config.toml
arch = "preact_resnet"
model = "image classifier"
dataset = "small renderings of single solids in any pose"
train_examples = 395000
image_size = 24
crop_scale_min = 1
horizontal_flip = false
color_jitter = 0.2
targets = ["solid"]
num_classes = 24
norm = "batchnorm"
hidden_act = "celu"
drop_path = 0.2
depths = [3, 3, 3]
kernel_size = 3
stem = "deep"
avg_pool_shortcut = true
widths = [64, 128, 256]
label_smoothing = 0.2
loss = "cross_entropy"
init = "trunc_normal_002"
residual_init = "none"
optimizer = "normuon"
muon_scale = "match_rms_adamw"
learning_rate = 0.0026
momentum = 0.9
nesterov = true
orthogonalizer = "newton_schulz_5"
adamw_lr_other_params = 0.0018
max_grad_norm = 3.0
max_steps = 14600
batch_size = 512
epochs = 18.9
lr_schedule = "wsd_sqrt"
decay_fraction = 0.2
final_lr_fraction = 0.05
warmup_steps = 730
weight_decay = 0.05
adamw_weight_decay_other_params = 0
Rows from block 4 of a small image classifier, named by matrix and row number. Rows with one number belong to one channel. Each number is 500 + 50 x the weight over its row's rms, rounded and kept within 0 to 999. All counts start at 0. Numbers have three digits each.
After each channel's rows are labels from the 100 images, of 14848, where the channel reaches its highest value: "peak at" is the part of the image that holds the peak. Only what is clearly more common there than usual is listed. The data: small renderings of single solids in any pose. In brackets: how many of the 100, against the usual share in percent.
# convs0: first 3x3 conv (model.blocks.4.convs.0.weight, 128x128x3x3, each kernel summed), inputs 0-127
# convs1: second 3x3 conv (model.blocks.4.convs.1.weight, 128x128x3x3, transposed, each kernel summed), outputs 0-127

convs0.110:483537461453485444510486578462510380432497489510579472548539488417511435445417480544518436452537452503559419536447486473399467461480483511405442530503528505493446526508439465459494514479418486547584557435554407465479478459509486539404554494477538488563467544431450477426505545471538516463453474564440437518669503456600572508441459464486504394470455592505445492519477430444491489508464
convs1.110:614400572463486432514501429485452488646475435480461432508507535452483419545433512561480511545466521512497580374462481529523529491490477497539473514447555518443497420505491459529478498499481503513489460531508497638526417590482467452375535382522473501487507557409515506429544496463526553535426555430518481444410516443499474505475567477522407568534519506502486474501500580559477589519554
peak at: middle left (51 vs 11.1); centre (34 vs 11.1)

convs0.13:423522562448457407505613473514491346528487489511507552503493436484396441449507433476468498446568521521481485408571397527438476533451467475474530432569464522500550472466482541570460514484542457444407528536542537550545437489488538594453425469567522476489447555451514500462465468463469598479442511517478513483559456528576523564517446517517454333522438498478578454544513474439496547496549
convs1.13:531500466489493492503450410545489526501549481426447479533564499464582575570476567516520467647592424480519488472479540540471490516517473507479477548446477580503493521556544506434513568461504572462474330517532403510471551456534523470485512461390520566575502455570484532388479417519503415534513470470478551452398554417437458481421473496479526583456506463502445429450508446460560525539479
peak at: centre (46 vs 11.1)

convs0.31:446545452469488531472467485521439509396538567477590506472523513466540509395541543497496413480437489447448454575432477474429513491500543442526493515429431489482486491475484486542483497446419530482515503523588455499496558511554597487488520494408532512438433441494421472543392433488427473456492536467453543551668490492595441491546394638502513531516510481476445471462483421418505421534480
convs1.31:501411595463453512530499511409524501473468515497440416521395397571444521569493494516542505530550543511488551479482494528589525463466438528566478489636507449461514499441471516494475380535495500538512489536394480488483507481517466486539507493520440396496462489392516469570610525390528549423441432434549456469446516513540518482402536504557484458531542458546552578495501533500411489426406
peak at: middle left (67 vs 11.1); centre (27 vs 11.1)

convs0.124:480450540509436454446489475466551512427475384505499563468474438514470577501460447538379473483381440559460558510488445402468490571475476514414477530585488471519542611487494427553479535485488535473448525437415429459529486555514535472497470505430434452496524566534449469556495585650476600398510546476511551454494485478486495412511486446540502528459392495551456487425505458516510451500495
convs1.124:452563479550465479485481495567477477566516552379525419540533503585428502440436499426544534473439605449408504450483472479490413453554513456500486491481508502541311456573515378459546410461469428503558549484570558519501492465478563496543535400557448450454443508535392545461464468464499466531491495541518500523486508437486542455497547516466473572500437519450551437432475549513496466502569
peak at: top centre (65 vs 11.1)

convs0.66:500477452513453525450510484527538456412543494427473549489434383510355506506516434471363449434490524520449505477518419457529445421493492484444470458479485411444424481529510469448458518486462546505371542565463495522462474516488503479438401492528451501477511589432451526437396475554424471463496462518498494409510598610480465462453497492547374441508511494494537469492556475491462448528439
convs1.66:443547459473462401560502526495406461511512454658469468437429581538481445503481499499575482428451457461504451513515531439547498555486578467529557511469417569516490445522421590429485536506557401463429474477500477454416548516498491604602537466566600499560477507504487530514462469561597528501544455500499573422452438504510492540469473464489577556472509492525447553455567444463507540445579
peak at: middle left (70 vs 11.1)

convs0.116:436527467492591470484481376546530508493454561534446523494535510484469437557498477462438480509518450519415456525658473482480467483491508418457469428471466463497448476479456490496575583478492514539488547491448515543507455535467417445429423521525443450444490468489566500449389501479538539529438522404515467524431472474338456593464608462477423541469441522513418546481573460464497452532422
convs1.116:459547481566461525506471529549451547542436444425434510527548555524513515481488519552525536471552417542587476513427520475628456405433483539477470560557511452431509491555510494523480468463510533498537542476487455454559504559447475527562504561371483409560468483378469514461492481404466598487584471570409433508533488508543548577513505528590526462467515444538595560519580467495382475505465
peak at: bottom centre (61 vs 11.1)

convs0.30:529433507407466462521516484473519476567535450451528547485532372518422594491463540521478478466482432532504424521496492529560449425469518398443449438529553407417505414574464389496420566544545497414501493505427530417526503553537433467576466517434497447448400454524455490576545488600431454549527532514496476559469462505537500517456540517486521522539446494464427478470459524410502514552394
convs1.30:531460440443432506540480448562503543438488556517416514519452581475599471490495562399437536515487419472469447547460530532521405482479537535389566466506406518524547524467489557564537505451473562496479533448553523403378538496514612513560483540555490544504502511514518411430477552539407541466488436547452572427420445446471459462555550483506505523537491491442520485575496511419451416508587
peak at: top centre (35 vs 11.1); centre (27 vs 11.1)

convs0.88:443465456446544553553523450537451474468554444452448513489501454495474568416474483493554497465431465532512522542418469496487566492487436443445461466502505497540485469496427496481447608483426532544551485568470411439495454445497408489529481464446492441482526513550579473420490480442517631483553466498471493484360484560503455532521556402482338503449468470474492564487604482460545405534403
convs1.88:495477465497431496509463517491487457449503566582450552467478473495528439524504558505417546506431551506537501531556544455402388493515449556514515477507515447388388443442456481484474495460530554439425644509545485494489604533549559577518423477488530583576579530375419465511520571488561494495479501528512500519448492447425466461511485483549534497470513581565508490534526475479473482570654
peak at: centre (38 vs 11.1); middle right (36 vs 11.1)

convs0.83:501437433467435526455513426540582482478552437518515464537480370523490536530542404533424414592538504515459509509523535534459486476408374422506461471555484455478508420499557463510516532472435521532495493534513641451436475584542535495523393504453512410483466508574479565499562496531441466453553482471500584573465528527413478462440481521447502523385451468526523517487499548442395522458458
convs1.83:405531524504444490506461591476452461449435498472501498479483551523481454475409566531558536466526426479470511512512502473512555498508578555459549425454498436545506487487442511482369551491464432469461552485460476468460496415421533597519451489479507504502502347433551374557470485531526479542433514554431334482538538455441510561532476487504443530487463508376475537536474435510509549398485
peak at: centre (38 vs 11.1); middle left (37 vs 11.1)

convs0.1:477468553422521514447449447452460485511540521484482390429491487410415452471457446447458458607468455500364468486564497549477541478525450468433457498508402381413474419404436518516424572472466502442416507505515530493424610516534454463507466469549445547452469470425485503446470485597561566465499444549483494464458523521527546448505474571540425480479456510488462422528451512459518499573479
convs1.1:528567492509484484519540547483514567525433521450495412569587428458515472477435606483495522448408523442470497502506501443464483499480545530467552437553643529557463525550545499363506388471462534534497561458430439456501478545471465436541466415430438401569602450497525512503508529436451489467549497386521481484511536512520500473515540488482424471547391521476473448415525493552566509440567
peak at: middle left (39 vs 11.1)

convs0.85:478562580554453439521515498549530522442576464515477515430511476435539435518473524470464458408522537449455528510455483488548516466418449526466640411482500524378531387562419528501463488474472433543490462505489550500468530556446453529549430468487448488510544521496519570556430424434465471542504588513530461453419500527416338466552498533452512486481528492416553500495481444608514465580454
convs1.85:514421413471547415500393411378466488495530531493460539528574494543464605484572432441542431516499479500490470421442469472464487441468420566517442491481485554410469488501534499440510503454561457549486428552541522524527560596543459451496538472539536475506489527512542453474570486499561577430485371475507522533527555520541546411498563457479508507584471512583459429568462582442460571485578
peak at: centre (57 vs 11.1)

convs0.109:536493478501494532480527353562500514437494523498466490437439449432466424482503526549569537405499521422545533490461449595518503514572522438480426554419466497448474484468440463479507363516509561616549418519524429486504433590551519473536481493522516438473499531465439452624532452556450551463439555475603494577520495541477492484537459466414469532425462378441504521486427503471523524498496
convs1.109:522452593460595444469402551402451495477522516536547515557401541511461497435505480457402492511445531467549535530543411408459549439538475503475595446452483492504493409477384564430449459574581464464486594490460447495522475510498538444510494457515445583516588484564479510461445532529501346538531459512414446506519499472512523573504495482401448451513479476457508519440544530500485551570507
peak at: top centre (52 vs 11.1); centre (28 vs 11.1)

convs0.48:538479443480491558565551457469512513417429483478479467474523518411517488457472594474495555572455447538510434461481461513528467461429472469480550524476507446518496465497551464484562485636492539526544459528367460541478510447521423476469471455490457494575581541511478522373587483472483440472421530372545439534471404557567388439457499474526410525564468468464378480492515580469515466485473
convs1.48:402393523501462496488458536538580539542471384492564583438508412531503574573448512501475433587570474492479408476518570502501554440496508453540534522574498503492352528537481551587563446490460500522502482417472472505506477446475433511562558575520334429471450434427577480525556487490493457557479591541452483467562474457509548504538441528504551513480501515510502557447466500515553475506458
peak at: middle right (38 vs 11.1); centre (36 vs 11.1)

convs0.38:480552432464414467544414571460448491479531500461471515554519461554550528537458460459416497464516523477497487500488575492521389435475498446507598483457542529404542456511559400472475458524401635556468424487468557429499431470477474440440528468484424486421508493366472424399496448418473518422403459519532503549512544528495495493491483506451549429530524477465512529479458575422520507581476
convs1.38:469556511499468456463515484448481491422417453560461498465509528400474447484644490488538551402448420536487519482432439550520480533509588497429492442536554510548462550469428526583445602465504529522532561542423492450487497434342506554483485493506486578467501499511501483538448503464472540513529550581436423539471622481505459561492467459509490525495559375474513514530415526509540494624519
peak at: top centre (41 vs 11.1)

convs0.94:515471414364461461574420548568528381454410531486405531452492453474528563432511476464534472524521513503455470389557574468521485534518505445414547434511440448464521555591534396566496457554581503563461447494491552468466510537485479568515552496503491437440450500363571481460527434525423502465396466471501525449537491493517498503523470481498429429449471515481443474514490456485511443406493
convs1.94:536498520479529530534548459506531531539579494440499475608480463444528436531519492480404429515500577499560400559518422452462482425488452424554514478498461525532488510387466469483561502461495501489519622469572545485486461507524439420476523510420556405487556493486396473461457498568424444415480453448496535463575522540498418382526558516441463431608517543471434464554460528442461534457573
peak at: middle left (44 vs 11.1); centre (28 vs 11.1)

convs0.21:472582530459423453546513540524475543489587601463514467592571494517472451561510525553489538488511449475436507488485521488381495455553484598441534497552569571502446465548548490446537495471525526528508551420518534409467581458427406521501504483521537427512489494501404490526434437482504431513432453476484484509474535359615415372486493500540481399480529533437502528493409528498470416489484
convs1.21:502521532611384515561490550529487514459461475503509462453493507493489437466514410517500394477446562426506559546459569510574504526537472515556501480564379498461398433430474579582477392561508573453551460504488464450509528566502504407575507544471471454481488521542480503531522527479529558527509469503508522449399473593549555517611626563469407529460470447543520487568444524557516461511522
peak at: bottom centre (44 vs 11.1); centre (39 vs 11.1)

convs0.77:413543482421447542497528438534430453473560519478538594501496454499562528511495396553424524473456443447463582506440520511504546376509470471467497518634504535575433468433520463506446417495542465481469416545563401477427453528454555459465517487478520461425534504419498524440465492464535538444489500560481432492520446583487413564497486498469496507368410389498476492478458551432493527538527
convs1.77:536544403525508476542562420495474566511472509483408502525531446514551552517473601553521506635499449525411410422519474529474518473536525615530499445436516495481506414591499508456524576516471537533460450541676482607547563496450535538475545477500493483502535461534567448500496487473460463466548483433438500515512505457572438455574429563436556504445472488520528550531529380471542555469512
peak at: centre (75 vs 11.1)

convs0.33:482448427494488414499523520428566563533506563483470504465499442354491460503549452405457570444438448510496538472549411603578505538422465494514533482535524537395482582427552511471560528455400551475473507504552495474524455491451473573484430356466446487515565451442526539482537491478526522490439402558487502457449512512523537525517529463462459512429391538520564412553519438466429473512488
convs1.33:538447538458432596479505503502492407523450468553488497470455445581472518527532497506533467495536553470487590490424540456457395533473567434459492442480487488437573487472534520489488552484594499523551355492338505495461398516521522496510482491549587533521478543463523490502463466557389486477527530501562485537553637525442479476456584519574489426478525529544480576456452616505518484590515
peak at: centre (71 vs 11.1)

convs0.7:390572460400544486501546444483467518467465499483525414518378417438601553469479526442573512436478487484444484474479533533498456442452478510453452549545499533611512500468542441530524482496453533426504554533420478500527531428510396436542503524460472526459446518421460470513514537512561528454410481471426466476525483511581482565461423537427449630438555565433530439511433427539521468509423
convs1.7:533431473484464549498436466452502579615543489463461572522497413458480417418585485398536503532509552446452450472441496533479460485546550484524428512491552544477549476536425407478526441517357552507499412494483418444521455431455503461489501464547435505423483535585498616432520532522576491591458485443553454489472491423504507486528568441572501424531480551544487525435492552484561535446555
peak at: centre (54 vs 11.1)

convs0.73:476410451539501493481584510493530527404535505523451510478477417505455597513447387503405498501426514484492470493492490431442447480519538532357438567552490482475429485516549413534516498423462492515370556440420467484506517513515479529479433499527367494548495466366547460528516480614438471490532481468509526493416543432489463474583466475482532524543426489517486543486459517467478552511377
convs1.73:481494467556441438502448477503469436537445450466479443409492562527391460501457413492621465459498519545437504521424516394470504468462493492578413468470515477432420485487576511452516495515523466482370464521582502482479540468489522427443498509520395469482415473601425494466414538522543457499534449526464486435454548460452484533426495519446580504448435489511521524496402432472430455433599
peak at: middle left (43 vs 11.1); top left (35 vs 11.1)

convs0.99:521460428457485507457491603485540497461508502397494519534464533418436458461479536530395582599511432490477597527481461486508456509463549357425576482493488434540557531495448455428467477491503477487455348505496569434478457521426516482535523493457492426411443520523438499485479509432470406465458510516554440456428516486593571553441513505548476529522512486509495503566526480432517398401465
convs1.99:444545415532548527523574504465480465432540563525552497397553432568553481453523388535531453403491511435581493493475466514507413538460488492568501434544469441429485492457553458535518629559564474561570457486429503429481465490509473464538465533576530506513503531477574454584380475561467529497503505510485556418509477488526434469555538559527436481522467337480544455507532507542473452568555
peak at: bottom centre (50 vs 11.1); centre (38 vs 11.1)

convs0.87:538442510523522566498490463496466503425537459489584514501417572488532489561528443383542515425598510597504480484548526483511428443561517408537515542454479469344464479532506562513400533465540545506508517464464553447455465404467475509428482548528445561473503551437459520410461397444490550435520602497502471492425475542431484494572450544428521406509516464593527516575504510518445538464472
convs1.87:465479475429442434459564441558532541509483533518479412456558479501447437502480509520470466443606529455535528526529481530473471466456545410405438420472526483467508587427444337547501515516442499445505477448568459590402489438522572446498462440501490510451468530520562503467432603408499515575470501414513582481499588446471552530493519413554476480530460466472417457448445515470497452435523
peak at: top centre (35 vs 11.1); centre (30 vs 11.1)

convs0.105:484520491513396423541471466430469516386572378471522616440448507604514513467493521511513477474465522553490528467449374545429538497524466441506475527533585496525434439404541429507441485590435544501549424489493486566462451457563438425472524514591508432446488527529456576553427486536469395446475469486491500513584555537464538522413445512528457529500460544482482455416488522471471512502448
convs1.105:498429511479512558500529517476460507376460570449492402492505389450472448473514526534481432507366537539475526546519484471525496480550518530448518375408501441495408584529397515431543443511553527513498538492469471351431473518442543471480524520439457485468537453508416459555517586418486463512525570527501447608417480534538462492590505498527465451523496394443518473508559484546494532479519
peak at: top centre (53 vs 11.1); centre (36 vs 11.1)

convs0.27:505448505472443527506521465481414490514449462519440500512500493421410537570477552510485495498525519519434500496463520532463407507483535473438485423482485546549419478531515458573426398509515455520384490479528516450469524511466419502576412441435372555419469443466473569544469614511514526508458510532548503568414471561414488407491408565500509610476570501524399489550448475516452579444536
convs1.27:523555491540591467482457570511463508446588546440519527550466476555626488514424434533556610429477443483476454563441504505604466473532498465482485505490434461498452516452518499517532439526475535532535510461417464592532532450523549440512464531549564441463453413387462502477648421497509475477469458481371447427552462490487506562548504476477501429477533526506496465464477476538437551502365
peak at: middle right (41 vs 11.1); centre (35 vs 11.1)